Rows from block 7 of the image encoder of a small image captioner, named by matrix and row number. Rows with one number belong to one channel. Each number is 500 + 50 x the weight over its row's rms, rounded and kept within 0 to 999. All counts start at 0. Numbers have three digits each.
Before each channel's rows are labels from the 100 images, of 14976, where the channel reaches its highest value: "responds to" is what is common among them. Only what is clearly more common there than usual is listed. The data: views of escape-time and Newton fractals.
# convs0: expand pointwise conv (encoder.blocks.7.convs.0.weight, 192x48x1x1), inputs 0-47
# convs1: depthwise 5x5 conv (encoder.blocks.7.convs.1.weight, 192x1x5x5, trained with AdamW), a 5x5 kernel
# convs2: project pointwise conv (encoder.blocks.7.convs.2.weight, 48x192x1x1, transposed), outputs 0-47

responds to: vivid
convs0.87:454578460462499429489524513478479541443517503471508500436489493489525514501443568563436584443472409563506532551447566547399419432542447397493538
convs1.87:549515520498486533510522529411522467486410418623496444474429564503452529467
convs2.87:485525464435500476474505392442503465534614529530519475432477547437509505548429474508540518533464520393473498493447410411495472429418534440421513

responds to: tricorn; earthy
convs0.8:603554482542423486431468519566538496525517528427477544487465470454526410503511570575561497585549570567482472522523517467525417570579528489418518
convs1.8:520524535520587464532562540578555477370448452500525574528538535524533544500
convs2.8:468460477488454535515475571485443546523478500468513552472366526473546406516554473525426441469497597475421572464517490511492471555541541582586583

responds to: Julia set
convs0.6:502464442455395464550441439501475481455518579540445499463514497494493456431565607563477468572492515546484589484491436528469389464491559441493429
convs1.6:523531473444438565516509512440408514525544432517415443505440591486458437520
convs2.6:550425519484486477344499430437385456487496535509414542484540553442496555530502471449466480547504533410476436449408494529479511499508562509534524

responds to: vivid
convs0.41:504560454561545592564498464589446523472520500472509472582607555537515507486501495528521481478525505527520558348535515477445465455430555414502561
convs1.41:415414446479507530592553455575518486486441553525504444466521500550525406516
convs2.41:542526495509525376579446509514457499505502464561457512552529518514563510520380549481509534546547535455408500440501551383477490387431528485489471

responds to: Mandelbrot set; tricorn
convs0.60:509526429544449471464645519431561435557467534532453493510503466515466554458573546471508503442549526527514581383603521469553471437501513483467504
convs1.60:572512520526564497502513480619497496481476565524528466547510645508577499497
convs2.60:506448472551490472556461527565521453604472514555496455561517479500626495495574521436499537546434437500479472474439545547569423442571461602475487

responds to: vivid
convs0.109:448435557502494380623540496512570638415503487486482436486482450533536566524510572451537445487495493505565449529475568461479501466493477452508470
convs1.109:404634467436485452481492424500463452477549498500540525574579485526504502492
convs2.109:485580528493496511499528485483591491523545413581507468573466466578456541484499476417424536497490582636479511514404478568445486502486432507455549

responds to: tricorn; grey
convs0.53:444545561524473539435493507539544520512565598532462438477368503428500490455549476507540483492484432506481552547435546584384504458476550553442461
convs1.53:482529474523546518483581429533444438454510485520455421590567551516574526572
convs2.53:503489547482464427596436476418497447469463417609588528531550488474424594430464445508485484504455471528538479512484497540534408553506423467459479

responds to: tricorn; Julia set
convs0.65:435510588479497476495487604492450513428494576530420556514559382529536519469496501493614458507504570470488471457507509518456511415586592489462489
convs1.65:509448493431445466568565532451491498516404405492560499429478514445449432519
convs2.65:546546437447464456536519429486479504407495555412504515496509428509445492509543537443480535426454511465558459522421467523430576421490573507404590

responds to: tricorn
convs0.76:444552578537481512513421513546473472552418588539540445499477472396547516538471465533503537431540486469507516521420489558427478474481520600429609
convs1.76:444520599552450436513490490521473540477483484554586598526461480602461516470
convs2.76:539580538459453520461516534489503540502440527502521490521534533493484464480438478514470419579517424433459421581391462551459537420528582543605557

responds to: tricorn
convs0.171:413484434397526477442469509494458524427503457464534502629570529407525494413437504480462560480484481504536506413393529502532544552534534507508528
convs1.171:555468557509539494467480545598511426476479558567466433468502602512590523509
convs2.171:551413494536493459509453475415471504483458502607384524540511481409527530462481562411438533461548535482551444471533422474460407531485546447463494

responds to: vivid
convs0.13:503544519509467438520566521500552513551539526488511442526558628418542475471441544537452487509563640532460496490396561488439600484484506495503534
convs1.13:518501548446524430529490492392415420518506459443406511510490495436424476481
convs2.13:481503469470524530397532478510538460442583505541507507516525570556502499580456504522592495439511517561601448507602498513590593525516422431451513

responds to: tricorn
convs0.10:472519429554459425472489439512522546528507559542484410503457561582523651564521469544510529591466515465544522450471493552544517460422430449473494
convs1.10:620545479518504506514479423396532458421458421507481441515509524503544449540
convs2.10:457479529507534565467515535542470465558499481452496462468621539449516484410473504522522594548535484672475465471530513452542498489496519512372501

responds to: tricorn; Mandelbrot set
convs0.61:451525468459521533492504531545545453510457486580588542522547496560455391521495586476446481488496517561482470352532498433453456452492604467461446
convs1.61:514488530561439457529500589441481469488589429439399516498467510502560554441
convs2.61:524540492476460438481572450520596395517429482413476418561499483506440535478509495469566491448506511512497518539490615503429544504539593502396460

responds to: tricorn
convs0.54:472411472516427530543416575427495471526473448506507555499489521444506600486525345561508467526525491389463526543529497477528530435449517460491557
convs1.54:566486504429441444469478475498453523523510370424566515496439527493464436438
convs2.54:546442485495533472559444480527488511480493547570421551442560522487453605515425517445470552609429500511504521578509539414474515495493611430482447

responds to: tricorn
convs0.40:559479418469501492567480437512526547480560515449479465546466506479610495577581490597474529576417400461512554509519571475575561493573520510489502
convs1.40:465367533466498525417507536598498509526524486497501494455503556590455450440
convs2.40:450487428515417506482620449492452550576521441517513458462544506598485445537471470441550501612412480546563540463537451475484580514527486542487460

responds to: tricorn
convs0.130:515525506475498458541549535542522535497526579554480499437477448482504496416469535622486539508461508600500565387500539440599428497577476585465519
convs1.130:457561420506507507511544431459555530553407433473452436469453555450452458455
convs2.130:575588513401491434506501467530478446579540531499484396489513488427511446471528513455401426449490497445507444457454545564439435521489502525603519

responds to: vivid; Julia set
convs0.147:484405477511517406548595552567464495544554393532531545497482482549540498570549482544457430512524523477578529443474533544486470428449399439493535
convs1.147:544539553523545501588533495457584555426470510511499536414494428423484434543
convs2.147:499470544507515371499488517612401444469497458510510520602424454494534531481457538521528544487502531556445494573539491420448464517515569469485387

responds to: vivid
convs0.50:540548570389560434506519458492544512497475481487490504462489537503489525477465553506501599522415584590488483573555548511476486518333531485546466
convs1.50:577543575461555528493420589467543469430483469474489521460419504489505445417
convs2.50:503485418431451478575492531427498466381568483416473561508478512495602529510376512501557529543558486530517471478488439433508524456441468484486579

responds to: vivid
convs0.164:471480546560556473516586568478552602560579542455490493390561449469564458416466572487468560578479504526511425524463500472451557505517481484541455
convs1.164:511530498462551479523481486486487509478471382484500507497451555506467432331
convs2.164:516445471503402557478522487498540499540535455523569503578453458524508526573378501528542493360471541487525470516557512488499536452486442464363467

responds to: vivid; Mandelbrot set; tricorn
convs0.116:498505551481487569478476495571533383564461513483633500542482457497557486444453461477512479614457511555411508467529564470464490581535510419540459
convs1.116:451458540516489441465447527572589547483351553513475556535522522495523520479
convs2.116:492489473586552498463461513624465530380442517484562480496532534449458484529407496452546483566561532522479529562481481617484507504590539437542515

responds to: vivid
convs0.170:456434478496602435472550498522457442493469516440355463479547515535509533558409500521410540491505519560406593535537421484483489533525521475509537
convs1.170:469489468387488463514486545466563465547457475496402485472471425446457452407
convs2.170:452438470483483458508510610517418418454477485443537534502557556451472572494471500564402463482462487549473479463543444610554578478466488557422466

responds to: Mandelbrot set
convs0.136:525471562436514411476627535442553448566460514544506550568526448504481464489563506558390483482491379455500478509490501454475542512517564459469421
convs1.136:490469485501542430488485490623540520453424448504496529521465446601528455411
convs2.136:512416464533525498520488546410512575353401477468560493505484475529564501446558513542547439534512519401464540489412418519529486501518449466459524

responds to: tricorn
convs0.18:493593493450457438502521464492473442471497564478488517396423515474425473510506469512499499486421590476365488582522513511529410456440503573560457
convs1.18:453489434532466428439467451506428436502554519450456500515548409484600505445
convs2.18:497600540470521598510478436531544489500442549520556545569536516532475523529476483478592462525491460610516499482451489362446507402519548429527495

responds to: vivid; Julia set
convs0.14:521466473475510504523561609542496579550541460530521505390506527529512489509395549464416403515566490487579485517475499625472467418492507547489466
convs1.14:496433465437527491469478510535552489459397493548568441471489579596461434462
convs2.14:551496524522536548467479528438497438511419426523558473562467431440472403462507500634556424508563463556508435437489540490532433557471525552533539

responds to: vivid; Newton basins of three roots
convs0.15:456594547591452503521522573561451430577593504517431553523556479530492461383468433500447512520526507589568446455556494487540492472497469459475490
convs1.15:554465535585479501388554536498466460531504411463515501440488449487609519475
convs2.15:498542487481486456541559461551469464434545482532449453471447440571466476472521442527629474393581478565585506516553559570483528497504409539458523

responds to: vivid; tricorn
convs0.168:481454555554463443484471498514499535439468452417390446501517526477491457504419516489502630473438464482458517443458633435484460467488418550470501
convs1.168:615558539482603554464500480521460441449471562516514471449527474567575486519
convs2.168:483475480561448513443539530471363450464511504486402530521401470487567456486474584484501506486478493579462523441511504465409444584427434548467531

responds to: vivid
convs0.137:594452532467582535570514582511405502578512474501495448463493464582505496578436539491581511477523560440432489470562521538484401515445437447520509
convs1.137:544503426463532466524551488435563392537491483466449537471616510503488491417
convs2.137:471489508444462540516596548452459524465470628521479380573496557515543459464420574527477453401509410483526476541470501525483488519494556438517444

responds to: vivid
convs0.36:479423515571564572567520525477434485603492448506505425514543421411527543557457485486441500492514495452544404489468519531538427546586531438535442
convs1.36:507473408427459572498524528467522493476475549492558520547540390456415435465
convs2.36:455465523503517517495417527500610490412451473504497435472435552500508404505533531469525504647541545427388496533488467568526529581516533505514483

responds to: vivid; cubic Julia set; Julia set
convs0.1:509467523464547515496483526513563523514515448528515495433527452498501563526561434463517424584425463511610525507488509579359525519415455563581442
convs1.1:470536550512570498473482516399596572509509483407447469439515497445429458518
convs2.1:387479466487497567555448464516548539444489547446464548451516506506587509524438451589593486417503571446545482441451460433432440494544473513555476

responds to: tricorn
convs0.115:467389480532494516418501557498492513544489515599532552479444457467436508495603492513438483403551549528487521547532469547496390511459432479450598
convs1.115:533492507442488585427546570439504429526437499530485520565428454526436510416
convs2.115:531563484513540427560511490511581558490484591531444558389568450490425489494552484502409441530540509404561498483502491527508458484436534558426571

responds to: tricorn; dark
convs0.3:484536484592525551530545592566553537593547461477491542401591517507536473509481487486482485543507525542589508524508525469432464465438577445452385
convs1.3:458474563530484461480557503494480490528556476474511562538443493520646594431
convs2.3:567588473471396498507576463532474474537420454516511475512507411545415456424573454457511467432527437488556475451517549545505574537431473566527460

responds to: vivid
convs0.11:483499466552569466529464484512526470474486501455537447576557536478503511511509548539533594518448547542418583546494463522306575449506463527487528
convs1.11:504536515523550403519522472515390360443445499445530473475538484493500532478
convs2.11:496487561512505527505571563575536444381542430461493446544489526563552476412412534454453486433525434570507490496556541525504415565501477563558482